Rows from block 2, named by matrix and row number. Rows with one number belong to one attention dimension. Each number is 500 + 40 x the weight over the matrix's rms, rounded and kept within 0 to 999. All counts start at 0. Numbers have three digits each.
# v: attention value (model.blocks.2.attn.v.weight, 256x256), inputs 128-255
# proj: attention output (model.blocks.2.attn.proj.weight, 256x256, transposed), outputs 128-255
v.153:518465533482547547518409484482531530441460471517502471439572495492489511526470461443409363544567539496391527331562537554461488588493472472507480479538463564505427480538495500541498503593441417519520489379485537392543391555436496503502478443598512466500417525486369561476511459508519419520478540367665618543481470436408500519490540605549547491557446479364572410485388455483522490498542
proj.153:476531470451465483505547485502470488498514507456492548484470504480502581508502461542491605462511480460559434659445489514722492348502513497452586555501545434511515502426494468415509509332495514438470587511511461615513531490504452516495496490413450562512672478473661455510483496521501522433491434617363458556494517512546490486461416433540505526497586556627437574553518493471479498514450
v.154:579500529471512508511511444565529504477532510500518500517472515494428532541515478505524432541568482506492525478565486525429477566542447485460523449549525511515452533460608527531472505532474534481537486462460527469483461536487515482517483480521452480516469500470410484491572496482487527500484477461542560469468504505497511508507500508487523450527485510534499475447449524458484553499511
proj.154:462511466530494497475490500488497456501478455527502512493496462518540529483508535464493520465477481494540490583442543533543497459451525491465476554508468523514546457509501544524495470488520521521470501514516455531463500471536491551488490502516540477491544492488547485520507528476524482513480484532493540509489514491555476538442502491541525536448493519517481487569537540441503497489496
v.155:534553568533537445498535465454539505527517531535546532508489476489442473503512431546523465562588514500497484482541469502488503534643413502545521403508446498536425544471465468486528492530449451519444456446516486507499485525527551498527478515498458478450431484552444550519530504531435540478513485451524493465474505497515576474523416525484504497585500537448500528459491592498464499502526
proj.155:542450389481456576483447480504424441497495506496505506476481490504528562505528445437555514457553451470474479587499559532494512490384545497392482529532525529498530482484524568524472505484456572477542506485507527494491499526492486538508477498517453510567553506483557521495482521509521450502433498505493484474561485546514452528486508478506514458456481478541485451584524477513510481443497
v.156:483581427507494475506510458479502532557497512475547563468536490506449501508514454493493558564484469508442569491525465510432507470489510498551527458493494482484472509560561485568604483539501521466464518532516494539518470523516533502556471477479534550488526509498454554424579522503445465510486501414501456410517473490518558486538464512537469474494516492460483512499532465485518515470493
proj.156:578469514466461550476493450523502496484571522526514478480459431565492494482492502489504478474499431477559437579511597514492502559467516473462452542549550500490497426412528626502490540466535520498520498454478483513433520487523490468458556512552438463522512447500475471508556493519532534535507469490462534529492489484537516468471507442431528467466497558553470491535474640488492478478479
v.157:427524494524462445513518510432541514510487515486536520508446544476535468493510529557528568503467455565553421581425454472528497429520511503498504509496526473484524510457483500513479505419518507469534496567498461594436505467499524544533496499433517516445560553498533512491553506472496554442532441552414491492514491543531496479488442481477476454482502532523474551513548497448485563512462
proj.157:521505521496500532480531499511469501491526518501503472511534493526478493500520502443490474507492489473468569404542476474379515558525463554512511471473495529463451513549439508564509546628529520566484473516497571404536495497501528471475531487521486465498375461500419489564467499520501423552483545391598496487498491511506530512513554503526490467532507486485518485496554491563503479514512
v.158:515507510499508530535468477550446497495459469496471497450527499531502507502475505430496510474518469502428532442535504572453515545472527537510500509524479524534537503585478506557466514509502516567491456463532513422545489472487476494497524455505502524493494490516419536532510502493600408546527554472535521505529497530463497495511530556510489509453498470455613483468531451477512478512518
proj.158:468548537475462492502503498497526505505485520500515535516460466514534500508475514543513489514512515533557444561489498457560515476555489491523475534486469465511511467438454498434534487454459450480489510462471453538495534486520508503513522501479463494492574498467511466480498517520501552461483493514451483584493493447515513467482511465496507482493520543537442534527471533487489477500484
v.159:470469544544522563525376498473515578433519481481541474435558524465618497490448428448417389543499538553379536312548619556457454599480512468563484428485411604475413413582500515473530479643407358503507457409478576416510420615407555504528504497672589544458436588555358548511513475456510390622469531332664526559514455429395513562463540648515534515583422539336536441529335401517489520494512
proj.159:493496491479488461492571483534501512531524535476465514485469515435458586523523447534493627464509481442562446657460475486779499302521487525452622577475603400463503556415502407404510563335525530416519609513506492662557510474487443536505491478376457587523663475478725436507444453531519498416528422651391433518470511528520444491494351392519473531496603535633456554547539463497499538556452
v.160:493533539545505537480482433529521502542513523439470471532461521504513507478531539504491462469523539506518462475527508495507460531530509516544470481493532466474423499549489510489506513513486503567501470544480472491498504503539460525470490484505477489491500481556497516544443504468469500496487541511554424500518509529548482484485521508510502531489477475556527491529469530504442487507501
proj.160:500544513512517468537494528480490485495475453496517495479544518474489498494509505467499496507501475524484528519494493517520502485523539502516546511492506523492506498514529458513526477458499506435497495540531502491503527506492490498505488544454494501501486535463481522488515490490565512495503479527511480434503482498479473444527516496459453477500474495483486506468503476481541531520460
v.161:535523482496486545494567539447462541472498503489500507508558517479460534475442438474493564498429410490472541523472438533457510484516465439510526499535499509517540503529550533546504526466517495493495549529481561473478445496438472464491491525480518558499448469492453492531541468525448419489483460468437515491469503473495477539507480527507493498558576495484451533482536478522500557519450
proj.161:528398489482473478457482509513472495541511533492436447454493501552565468502455525542513442505506523521555457519520520463499517498476496526486449512489459440506494516425462494443551474506538497514450507431525471473497496507522527490514543445544454466494531485505557466487450545527530501539535528522536501545481513464490509516499465484499566547478474505521579479488473526567518454461508
v.162:550496460452467508506503451489396473530492503422502479486569493486462498459482486460485538530437470457503564476536462499472527480449531526535524505540583493469535491483480518509591530500492474482491503525497509459548489507495474483533496507499545560500449463549462566499514477490480426559451503467483478471535478490477482505529516499461515471476511491508485542506580409550572524510494
proj.162:471471535509499479531462550508509532549502501556444484526483510521533522552497540550541442463534483505535465528537543502491528477496520522476444509542456533524523558480490523433526502476501494475518496428555495501486476502508552542500507454499456478470511521503542423472486534496492489527553512598505542543489535455453494522481463510521508574529483488481582478474456589525495506452560
v.163:484501487471507473516529501525475499474501492515476555499492515502483505517524511541520524538515465493487509468529516466535525522485497524450533513514530512535530502473493468507541527491472521486522482479520512478542488469484537498509505474472511533519521500491477553479529487529532480482503473526461546494515477516417484483507461496525481474486511497468540504459594462493560508504494
proj.163:497487500496512501502468517524511510506510530509509520526480460504500492505488487520527503483486514457519500512486519505487510499494482488458451500520498507494517518505473551497465510518479490508510495496472468524476498500498530528522483466505496489497493534502524475485479497500447520479475502482499522547500519477512529517474507496532515478509532513502478481551480553512461485479530
v.164:462476534547532465498454487565590524507510490579454461534378518496534499533556549522511487484573557545529474503528567464558479505546524526468474479493513504526481494482464464473499505512463502534548461460537456523516493496505521586504517472481465480481521516508557529484455530466512576484593485537523505526517520494471526465493487473529515481501495471502574466477515572457517495488532
proj.164:485576498489518512505487496455501482455499466493568531517524482455480469500526455466461548507504504450426557497465461528504473500517445477507531517451520548460491494571536509545441506530464484493529492579447506539492509516472465531501479498501546504501469558482463560519505477486416513459432475401469515450511489520551542482489537505483444410514513537489378505558512463440464509553455
v.165:473509464480456425532573564446408478482478486478536498542551502515509528491518448492492545479467459467471547518510431527498520526484504477506536492499446481543528507521587494539512476481519549473470551484541478481495479517507549429508528538481503529514500490488413542531524521525482432490461488502447455452470493539478526537506481481471491472546516486498485518483521457533555544503519
proj.165:527443522502503505456446465530508503533499556518462495489478495510521507513467530521502464497467501520545440494490497491509502502515508526513468511507511448511516498439449513483501513520524489527488522444512491496472525494505501486498481509502477487491520484493530455505482553524580505501507505539519506548507525481508498503492497501484541531500489528536525474504465536520504481470488
v.166:468516534514444486487548503450475507452485500474522532480502522467487526485512426509498515490517467475443524548524468512499471528543468440466507465471445511561431520549552528531423502472584494483483555418512516466468422525489509420494523518484516535504522489460374505552533520530441451468490529459400545474485450531509499558496465561505512566551528533452487544478448497529433488465485
proj.166:530474475453526498454514453532493490494453555487457512461508463595480519508467532531468439527520536570556460442460494480519549525517524555520505528513506373518574447442465449513527522499509509543458500474495444500529536512480507485505478453471477485510536474483562461454496539540583525537486510525509497533464551497452460467526489489469569498479515514535534482497508508509543473501460
v.167:467522484468454511484481549463487481456478494477501516482441489515533480498532475544481485484536516515467501529509468502511515507517480493466516500447421469508476516515543534470410498499505523524516526497498517516461492496533517460492532473490519531529527543447463462536497514521473476463466540483475468513489458548483489490477541481562513538475460526468509508501403540473436456484491
proj.167:507515472494528528479503444516490476497472531463498487480530478522446540465507507481500480503490505534547456456487479502501513522502580523521527464511508470517533428466492487506506518501495532509470503523522475495505519506502491458493467570479507501520524438502508495495518522507584525529487515519505463488515533522502478500530527517470520497478514514546512504474512493502527490488480
v.168:520461489505464529514422532509468502514512504457502505429557542446552449501469501477484481549482533499508489502502496495511484485497518553541512511468516531430479466445445491481489521553495477501455520540498559485522503531505494511507506473516553551490505504526505471543467484485542494468453530445606494464517481479533481495510547500496532489448423505525510532554477478524510494465490
proj.168:481521468491494518538491516524501510485497475508507471511516503526452537487533499506506477485523457519504500466519500487490528505476562508500497511553498546515530485492528519460574527482499492470530462438535534477527488481500530509491489495538508520499498474524505466484516503493523467532520508539482537478510528546465482521502498516493452521500518504491535491455529521521526515524547
v.169:514487507449488537494406493573497514553499501480484432478535524503487491496492558481480528483462536469572514471496540502519479513521498544549490491483628524404434471483450498480561511564460418559452516475467535494523531498510498596516453482532501571508448430569558433533394478495526469602524530486598478444520502503502456500474583434516504497463434483539623441586534456492446501473512
proj.169:457567481513478475596464551467497527475518434526483427469528554485502498527558524465489464476531429504418515528523501557487512476501557497504530514504486597509488518510506491473546486491475508419513475559602560478505472474494488510493536505505529494517476488522468504542518513442475480501530485540481537441509517570462466463503499506498375517543456509462510530428507544461563525543524
v.170:524529450412496504516520435545483523494529484551520481513514484540439544522530536444475535497440467458528502453530479539495521453493516522504538521564568485502553493459502508523551517489455526498523458513471508495521529481493458507495454493491459545480472410512544527470500508524515433561514457498481458493496563522521467547491518475507482467494556460530506479502589510444548539517500
proj.170:481465562508486466532482567483491491529515479495484523481503500448549462514481527498560500479491472465487493593494543526513458453508451484513489471483442550482473559510455519468505486507493479445511512531541521538443490491467514516497534503508498500485477567527518500529461481474478517493481476508517491500497480416528534508460491527520512527516470494462489507514464546493502472495500
v.171:517520551527581533496512461515530537501552486543488483576441497513451517510508548547513523494506475556501444491485494492537473489531504487536486493536507501509488516508470517486503499483483542511554458566491514530469522462488459508458488480485485488493475487530559501521470479482457517503523448547471502507534528466499473479491474496549513481503571488529470475487527577473539511523497
proj.171:516500484515500479493497505425488460523511468479523489496500491469532450497483467459523523518503534462480554557491468471485461479458431469462504499449485531472456540511536495492466442496483500468488484539464484501492494520513513528529517501507493474501497597487486588490462471503431519465480488426521499507518462473579553485498494494483496468505490480488452498547476434492468515506467
v.172:496469529547546452523515542505488548526530488483492500563503534510505515535536495504504569463492483473487559488508519484549496510520494524497499458524541527525516487534508453507507504488520564482505505493549490465496434502501536483521498495499505531493477466506480543565483502497501455511538431485521462468499491533463473501522436457532489426536480475547514509468530488522577550467525
proj.172:504512551499482496486404487475509503506486493551502489485489496500533471528482492496493464506491517504492462497483472513468496490526489517483460568475498515491500527469474529485499490521495457510520483413501509522490520502496520548516480472515496479488525580476521486496462539515481492472460490497503540524494505518529542474444522495458471468518487555524475459552485505496473496518485
v.173:442486587617563445494513526424521443566491525458530505602535498518577480463498477509508458477516506534467485528506494482505471495502511433525496450486388480524471510570549508483467448479576517475495505489527449532483473565523530478492555536482464406488545589483468526521533551503462572450484510525522480516471462483540555476517439532459478565580453520508422535486365491583488472476518
proj.173:547499510512498498451520447519507519458491520514515524496497555481497502515482474499428542529485531543480515434496464483506503524551499514533534558483584421515489471489524440571477503457555499557502525447471515484520536520510462455504478516440500526477524451452449499487548509516595497477508501505501476479475466521498465477534499475449513464478487506511518500503525428501485519518476
v.174:512505424490453536493531439468441435521490487486516489522541490503493513493465465451495487494467472509483469467480434527461516473461496486501484528522468500482538515488528527503499461464508510491521513542479478508522525510506427394524464518499505511515534493511495496499513468516476507540386523498463464493514517502539483558506537547490505507509540518509418537497510509514519493489478
proj.174:520442500513520504459528487533506513546539510490447507529502496509493525493479527513529501504480480510547483533529507449509499499476482495528494449525511475511516488484487499470542509489526514498509511513518498474481494501505533478475518542500482499493493466530495491504515505503581513522536507566517471511510509430521483524538448518499548554522502474522540509475475505537523513456510
v.175:486493474467395531490431450544516483447487516461480475422460522478481515492550520506498488501501517502520464495550552505510486552542505535490490521495550500506435474485479501503465506503476418556466485424486510493496484482523486473520480510521497527503540435522474488528495513468512483553511537482527496500487511570519493520469550463527492501482443485504606498512508535454385474489498
proj.175:489540489473534493541506527521503506495479502501506499496534470517448528499534511481500485511513454505476522520475500525524529496517521512522533486510497510480540490507482487517515540520473508461494492586524494510480504493457487521494488483486534503523466497495512502496493500496506515503492493498492506455518540505448465470526508516501472484500511516475462497490505539479555501517461
v.176:527500451451482508539521480494439506475505485518541553436515521440475519492480480477505538554513447479486492489530509493472523499485498542488537512543571537518519500429474496535530548480457530459490476486488540475526484483477506492517467503502540551513494420485457585465555453506526457509504467484436542506522469542405468523509480538494511468462518477451522537479636456506571560531486
proj.176:474468509477528505525488521528524502543514524523492523541436434545492523540503522542552464486528534467544481524475528490497528480468461506434430490553469511495532551497464559451471517535452480485534478475480468538494456493479557575512498415518464485503505572515565444459462507498412518500495480518507549592505562449493524535461488516555538525525547489499497459527449581506468487479552
v.177:437507513503488487507478509472502466525496503478492521525461492511495527497528497489515464470531511502475519470536485518523524483494526501472494524481445494500501512513540511483437459453506570526526531522538453490508506507510489462479527511482473470510546488489503509516504536513471517491473531526473471501514533540545504509487519516482497511521531480515479510445468538510522501487497
proj.177:526493520489523507485508484513491486498500517485496521515540490478487497479475490508503508522492502524512511499499482484527496513519509513525521473497524495517529469502499481512512519478502497502502516535499509522483523524481506448495487553495508521501492492494474506476510480503579530516467498511501464465505510455523490511525485526484543468498492522515477502520498484502517472494469
v.178:538530520495525510507562555481434539493503502490541547551576486475481505497447430483498557487406394460496534540490457551507504473506461496557525507535495513509524504518537503541525533493489542437539499536491523483461447474481477498487497476484536535473422505483465508535546473510438447442493436494438534498450463464456479491539443552510527472513559528511405534494538489542565553524472
proj.178:525411503501471470488492494493471465545499514507464472461453513517563465494451500539522474496518559514556467487506510475467499489466495511431451516509454462530483534432474511441515438476521494510466502381504485487519503512532533489527531479533426486497566536491546474454443513523519504520501513515533491575495475478529534520467490478508535529473472468517580473502478480536465462468529
v.179:459495491561555432519590530430423486528494488496554550574544498526563481554461478508491506494520433500439535537450465512502546443442494502492536505543431486572551516509535493521479493475532600428519535547519442511474494527515542462515536485484509453490521565449472530463561508514451549419439430511455502521477486501508514463520446562485498491501498519488379541472508503530600555500515
proj.179:541452517517485522459484463516511490515517538516507529523463499483512507500449470531513524497458548508560445467489493459473462522490498497475468500520508466524513495463487527484462497481544497539515503373453511505502516505511507466500464548499462513475540507494508475463486519514568490498478498505523478554503484473574524536477511501489571500486516501527535464541490457515436487482513
v.180:471506540572491501480505500455482495545516498424520483552542509493537515459489468466504491445487490511481492515495456520522465508525497431552471476451414469488442513577573496498451462496593512503484557521551471485445497532520467441490504510507478449475496548533448458581452512500443495499477525487558420444449508534596536517481491519534477552562512475565457526513396496543479503494504
proj.180:554479501498503494453480489508491512483484501493468458460556551502505492482476513496449479524479475582495487489512475478523501520539561531567532534491541449501528456447502438518585507453564511510481513458552513466508549498502483448492500553489501505492516450471483501493526535522670497525529508555520478425505492518477443446549489496404504500488460527513544503463507462531562509518457
v.181:532495519480476503525499449544514552525530480483488466504532510490454530512510529500487545449448476467519494445548501515530488508561503534526497492514595490466484510553499484538550540502493505513494466499526521465510474466505465523499442515492464527490457424556514526553450502470523421552544467481541477472479525544526468549497482481520490478541523462540585458494549457473502539520502
proj.181:495483545492475434530464581487485508517476476512484480459540518480553450507511510489519485506510464513468520562496528537502488462527479494506477534479454540464495554502471502480536485493502471457488500492536492498470526501486516538515536456500495484485497593474532495498462515521486502481482494500507517472492481458482519455487501495486459492501458518461484494511477542520528487507482
v.182:513504509525630450522539533478436517501508451540549555563545488530521443572451474490443534511466477477454537515480494514519551407488493561552515566540503489516626493481541471561530542501442566444566465576516478546491447467491477621519456425483520550452433503429541517461540455505458522442557454489503552519473511458464458459554397523497477480476531534472464466539521493523599539539502
proj.182:507474520472442496551501501480474486539515444515491498473463536482553494483495482549543518450502526500531456474512509511453470502463510489410468497530438536549482511496498562430497424461468481464503490349500536458513507488520526432485522587548434486487544547525495465474449529446496466503436494494504483573466469498608589541439527525523487519508492468519545494506489438510430457486560
v.183:503488538582460516487564520497542528505474515431490520520545544456516511417477465523489526550516522534471529492518495451466495562471478446522476474447471482500445494543496478488561503484546416525487494435492510496491516497481529499515506500497541496535515510503438523512524484527508453496526509504433526491523469496453550511543465535478503534542514522458527548456521404575475468476491
proj.183:471499474509507482462480510505521533499476512526470480515460491545515506552503537516473458515491507508529514481508499495512536502519488517478457554504528437493514485511500487527493488513476483547485509489488443458526494498531510530517481440479473450504493480462494457499514546525448490482530522515491541559456507535434478473518499433514481503514508503519517485491494531527501537481517
v.184:464504487442354532476460404538530466508496560483473459437453493464520519434523555488514453508519525530530456484522507459450487565501512436422494472489445514475429493512446547460460429479543432550442539431493529473504542516484493392498520568526464463519568500533462460533463538511544521571442538528503485478521511512557555571428597527499508528504455469543504520480497501457393453461488
proj.184:511503477534567511441530495530525545469503557466495516540549477525436536514524511469470508532495449478489559536490497481564524488511461496598525479471581454448508477524510436564539606540534519543508510679500461529477472517492491571496493421445583497522446442500504522541567463549510526494567493508503497411522537493406417466579444479491530494502525519479453532482515555518586525501464
v.185:455496441483490473500522498458463438485488501518509486527518458531532486534510492476521489473479484505510481477459469548497518452479515505452532505533431489527562508478530484501480455483492557462517540513544474545490503523473482442499512532492455479506543522460510472460517514533491539493475488533496461490468540529540508522486523494514485507511539489512425496467509537524535526513490
proj.185:540453513505496532453508477533487506505554524485480512517510513468501515470466491500499523509466494503509465517508483462510473514495480488549503470484531460498495473473484501501531528503544502532509516508494534492479507501491491452478502550512513519495495440542487506516507502495582512513490493494511472499510509455564503537502485535488563514523505519522494505523489483527496473478491
v.186:549488492464573533505533518529489552535526481559508511504514470513453500503467516528490549504462461486522550503508513506503507472500482543523515506575554502473555526481521494502581547515449472442537439532437549507499467496491511581471468490491556525483420482484548492464513461523508459506516463507467563520464483449428477502501472517478515500496557524483487481530517479480545530510476
proj.186:488479521497462458523529512449470480516502470495506513481467534507576464520498473499528531477545565447511502503499539520466492459486452492442483494447451517493438550512493517474425420493504514492456508483485479505519487524532512524527569464502466501499549540512518509498471472473400517502512503488496490551497445470517554505473507473552492503507478452503535510503484477517442471484555
v.187:517517577582544481470516581502602559560487527490479463510546482515494487471499478522493481453508516469507539528521531499534431511529457497565433467426506440438432521560483498500509562540535416516466503483498476485492454505535542609468534506472457423503437510488543464525452563497495454459572558500596517510449485436522554441539427457480500557536461536507572459553395475544421473472510
proj.187:495534472507437460542481519441477481405468471514541465403495578487551460482492495475416478504494499547434493431500536577476515518532598504512556552474500471559440481466517445552498438458527499525429519454523518486532548475522431444534517507497520516478509434467443527527525492499490471487522524489468482493454409632436472452500555437508441481447429488463546527465569484470496494532503
v.188:481493516544512498462459478492540502522479519463487454499478506496552482516512538466504482492528580518509464489483511499516477507513536497528453487439478490472434506517452496486435490493539516553467513543522485499503482532530453511498512477502502460484535504545518486525457497488512551489476562503576464500505536513576495486494531512485514538500425496528506471526432505482476487496516
proj.188:498530492493501516512515517504497502477492458485512496503552520475462512483518483486477501516497464534471520484516480484520497503512528496544526508516530517497507469521533473504573511473497486475537481509515538482516509489484489483485483545503515522506471479504470512503534496491551483517487498499496489430496502520483473498524499506477463480505509512488481515471532466499541519539477
v.189:514508517512551506509494467513476539580531487455525458603530473576501491470516549454501490479438502512549462475498481510513514484482506505603501493526539483430511481504470528479574483518481471536491469622476492507521572476509441500460468482524498468477468494546543485547446498502475473510450504518569382460521538479553495481509534467519489507484475490591448505549550499505557519499503
proj.189:492483523576490443533457562465492503533534457511489460494536578415551480507484489474529510487457456470499509568535526496498458456486539463496505496495498552496442539479517474480524455449563517431523507489563534475461496502521512502518511561480484511466500533473468518501513502478544499484539480561551508451532442467516490474525492503462454523523441491466550499452451489532514535478503
v.190:553503494512549499494535525492499540526519510542499488468565495480479492501451466514498554527437462480518516525465528509460462495510440495524505512522540531468528492514497503522547518564512449453493489495445533468481472508480528558519463489479549526499439519456514451480545468515502461501561481502541580522464450398481478522526457516467498511516516537472491452547473473490478544499492
proj.190:481485502490451479516527508479491502473500477506501493454469545532559479519515487502469515496536533484493483466505531513482511486496484501474498522475481476505436513490493475475495466508529500513470496452508513495552472504519484513511564436504478511500537468516519489526494488492434476517540503494499501535471456527467505498469494459533496528489484462503564517468525480503490474516560
v.191:512466506503529511502480552489440520526549507455472484517529511477538479510474484464462543512455476510466567537473440482558525488527518520535484496498488493481495442498530495508522477513511538475491533586531559464485482510484505459525515482523571553512477488503495505562480478503496461498464494469544449436526484481497453504499518484517527480492468506539440513512475512511538515470517
proj.191:494507498516484513489439472498505507517501492515488451487513515522493510489496521501505453485491476526527448469521483482468507496482568520513486508511490519498511486447500511450561517485518500491511477410546521480511501495517531514491486527536498492484524496517510471508499536509553487517525509552506532504514514550505502502497493512456473538509492528523544484470502508537510505509518
v.192:498458533517460495504406458468555474504519537513470536456468532425521484541491529584534478469535494480512485529492496502511498528580526501496492574466525484501450529419455484446576483483505505544452454459554510498493560515511465511506451629526500488474524476478541535515541530564496535451430543499528557445527484564546523481477506511568524538484471543437558535485459582505543459462509
proj.192:519513533486484484472564467547472552512513543484528502514488480519536477494506472459579536516491466509488581513572489443518485517452494509450564487464513561469487500533508467514486486528525511427465544528489531468561465536471527446474552483483523496494366512512442467484509497469493471516506525442522482588505498386508522548559466464296501453490469451583380488559507406520500506487503
v.193:443463532465459471494462469423475465472528500510481483476439522479559490564573548569501467484572509500492464505515479506524539479589528499498552576480498447543472512388521475466612480467466494548443500452569459468549542490536417519514476564566452493509542469430534540523523542598396530465400509508501554479493503619531513525471520445622540561494521530452582548452440570544495421457523
proj.193:582528491479509527512534526527445503483489546526525501478489434493489455491499486463515498552512472488447576521578499455550501530437471496416551473507496575513515539539547482496464505528505480438458536501462556516528486512473560451458544446511540521503350527523439488484508497464504419545508525450561472523503477353486504550517455515277538464424480499497381465535493457502504491536485
v.194:542451548489535482495517517418493515466507485454516520522481501492504496455472507492488488515540509485479459506520474505520483487511491452492523495477472457506441523482568503520578509489522511480500501451504481464477554492508475553527477493541540528509543547462510507513460448530436504485452454518422483510504471497484525508522510482574511520484491493507486499447462469552494498479487
proj.194:536545482495515494479481516490482493527493500533461479465449475493493490482441503484504465497523500512496466528536494469545486493494518498485491484487504517522498527500538496474483491478494504476468497477536504537453498520515541495488523476487528476486457557511478516480485488478532494518535528494521496496490485454489507506495462525437504501467485553448486487486491501506487522491466
v.195:475518449509456477513465460583488500486494518505464506472523466559479515478498566520516492483482477463583536482450521468470533481424515542518504488537527555442562477483414559479457493503554498475460540547529466457513549524482536454474484504499535446491487504515536509448491525496554505482468474515533445490595523481525517471484538562490462486448446534495503515539563525474515509496468
proj.195:479521533510529518527521470512503512511513493457534554543535543509505515543552520497498506485515512488494495417496501557492522504492503504540491528495494458462490535523431467553466505511498500537597509532468489508506463465462446563512473489475437502525483499482535546490501487497436541436463449501481494482527537562489517516521467484508513441526527455541486506531515451457507498491538
v.196:451441529474457492472448512410477425432503514501471490477419509499560515524545533553492448460586533570460485517404481471520578475564513515434523587478476453536492465383489444439621441463448512527451546462570494503541585547512448521462464523612494477519544543406593532536457513601423548448418473516517484488558494580435484491425574447646556531457479508522558536457411563505581405472522
proj.196:626557474505514490526471537538433494527488536559498481487490414462437481494542494468481490558528476457429578512637456493593527539426482496422524454523515592524508578567502463507500507512474434463495558468447534544530478516475557465462527469507520503517368554523446536481475547477494419527477521505554424442542518357507558568533413550239499438430455517458410416511524416446498483537497
v.197:467507514469435478522450424505530493482496507501509524463464519466489471541592542526485451514560501453510491498542529533483492502563516479478518534527502495507461496417472481460556450525528469547443519480525487457527488515539433451502492563603448540488533464490539482484521493545389530497413522493554608482541512568540541520454507558602494515498435541502564584445426575514537467495537
proj.197:541473493498516526493553512495458507486529547461546508477515460525509460502517474473492528500498498493484588518537493449571525512464467503466541518501472518527534541523507452509461515515533527452515549538470553529527404508473532516447568471460506498514353491527454508507492459481474453491493482429635465502502498410512452538502414496247557463463509452587385493576487517479517524498475
v.198:546486538506577548433569573493475541542470544471481502577592477478468549499431445496495556482422486493502492509549461444534434525439470498529495437488507507487526546605547530597437572508475539504569502509432529496469441486465550537449503437376507495511449468518453497538446502460559424489554499475431427551421515385510445489572428473363540493523596474526392448588559400520450553512391
proj.198:455546516487470496533460464525540484534460458541444494489478553472488533499444506531521459499510491522519402502418559556409458489519562480528434464505518531490505430509502578463529466494486501533453428475561450456423598514514483497572421536566527476468673570471556481474528527490558562536500524557373583506484488584484569462468608545833474536534508563378625540419509492523512497479500
v.199:517494526457512564491474508428479517499497482503504517517516497479495487476480499473490485534513504567448426496483494548448475532563486427486482474494469472529415527470555551537502446507537436496473511468480521520468524523492481518499467541517533549523502524461436430544489446505473502512468531540413516526454489503472486546501535498522510476562512488506445489507414493481444511495479
proj.199:527437459529512469476510508449496479550489519528484490469484471469534490511464470530499513527489499508485517553523501458524502462518507494443469456516532510548537493497505480474523499485470497508485480509514499522472511502539556490532522520483545468486500545496479489486554489534529475502526518481549478504492504460536479487515473497463533499510498541440510498494499529525519494460490
v.200:483487523467421467541468441471488447469478470563511461472442514494554467536530512527514484508529528517506484460465556532480536492536529531457507520495499519515476443409476497397569437509559487515413519452557489506541554497521469492545503529639511526482532536478559511514519499554454567515447519504520504492556465604472530523422537504648514541467435541484627562440423579485548401492592
proj.200:536476476513526482503531551475466507507521505500537502492507439526491480510559505497480532489511498459480575484575461487591562500466444516471545506515471494525503566504529421518483532508498487459520574506467543550576406504496526495436553482463490517508317447537458511514468503490460446467515472488610445479485521435512478549534381481216500484452479462562406444546490489454499497519523
v.201:572544475497553532466602562502492549515528526451533517534579493513454543469479469457465574488446473430501504498537463498477425513411455478501513424513516491495518541618524536617406537475498527466561519524387528497475455502485522514472507458384471503553462485528437466483465480432566450539579471475446469531445528399535506503557462494393497489521565442555389431551544417521412575492453
proj.201:466507503482510497514462476491531468491485468510460499493498568487489540507442507522480473492489502513539401502378539550428465478543534463534420495527503467503521437479489584474519484481496519555489441496533452494401581489522480536568440495532505468498687557454561494482534499519518576514475484533437561473493491610495505434424615509799507536540546566425621546440479550518511508472488
v.202:394556456471504468516534527478479488548476483554499474448506482498505519515520501521516585471474485510542538480479469472512495528510531531482532466482519511514490478516516491502509499479492501505432520482526516532497540496512549533476486524452508503495507482513472524467528540514561510551599524541476412459480510522473494526502506466451459512527541462480525483487556491499487491509471
proj.202:536451459500533492482490521477520491468518490530520508551498497498517465557511491525499492510477486479473550493457512550454505490499447473499478536511505486486517478482549480487508498526477484513543513532449537520524522483479456523520464517591524512506513470498553482482561518516470535502500472528433556503495512516474460493519508432535487505523538512486486450530466463492544485523539
v.203:500507516459526500517437485469546548472506503514530473527473538499500496510511514502486494513518503522501471494484500576454489514585515453457480465499494520499432497468530512523511426504548486513443521493472504521462547550477479542512426544543503519492530564438497469516462447515448535477506503540499501456525511516459510486485563494566486483506480479514531489504367538459439510452498
proj.203:520440478498496490474497535407450431539493489512495499508534464465536503519501477500502510485471504486486522536516484469536502494514496483462488472498495511561527531496464498497520497478467508498529505505499505544454477491533538529488505548487521463508459550483484517538513496499487479499445510498560449460500525478552515544502443473378545494526509494486464484538523500493502495467487
v.204:562495517545498503480503390550537587457514569396448515496451513489439495478464503479511383511633512517502553498558505474563479510584469519531534542465499529485514498449384487478526484526492525541512468555612490426500455572506469433482522520519456450467470458548514519491463459488479497487421511436531564504535525429552503519561471622419531517528443526491420557481517568486539561513552
proj.204:471491521508431548525473462560527615567521563434445523466501570515519527424534507445554521425552480514494499569541514456475498528533532530546521543433503571463478530578407552487465483531523567451546498516557535414509400550436457535404553558457467484534480488529475565534435482456539450487487521468560513488551463494479477536526451578510487502531483409588462534556514449515527562448459
v.205:469505510473447454541431461501520456492543505536505510469489545462518502551542524548509494490511494472512498509505521523483486512591524529461504525532533494492472463440472498411503484509502485502418492457525464468532526476528452491546450610553459510464506463471537520522546528564487549468502521511571578444534522574556540482475533478620483502469478524468602526455473562511498443442530
proj.205:505478501483507498482565523484459495473510533473554518525535468524532474526538464483519539498462491489490598481537492474542517507457466487456561509496469519507528517508533444524469515521531506440522566527449552524548435517464522508456528472492497511502350488502465470502503495486435471518486475442567468531486527431506473562499443465247528450511506454593380475584475470494506510498499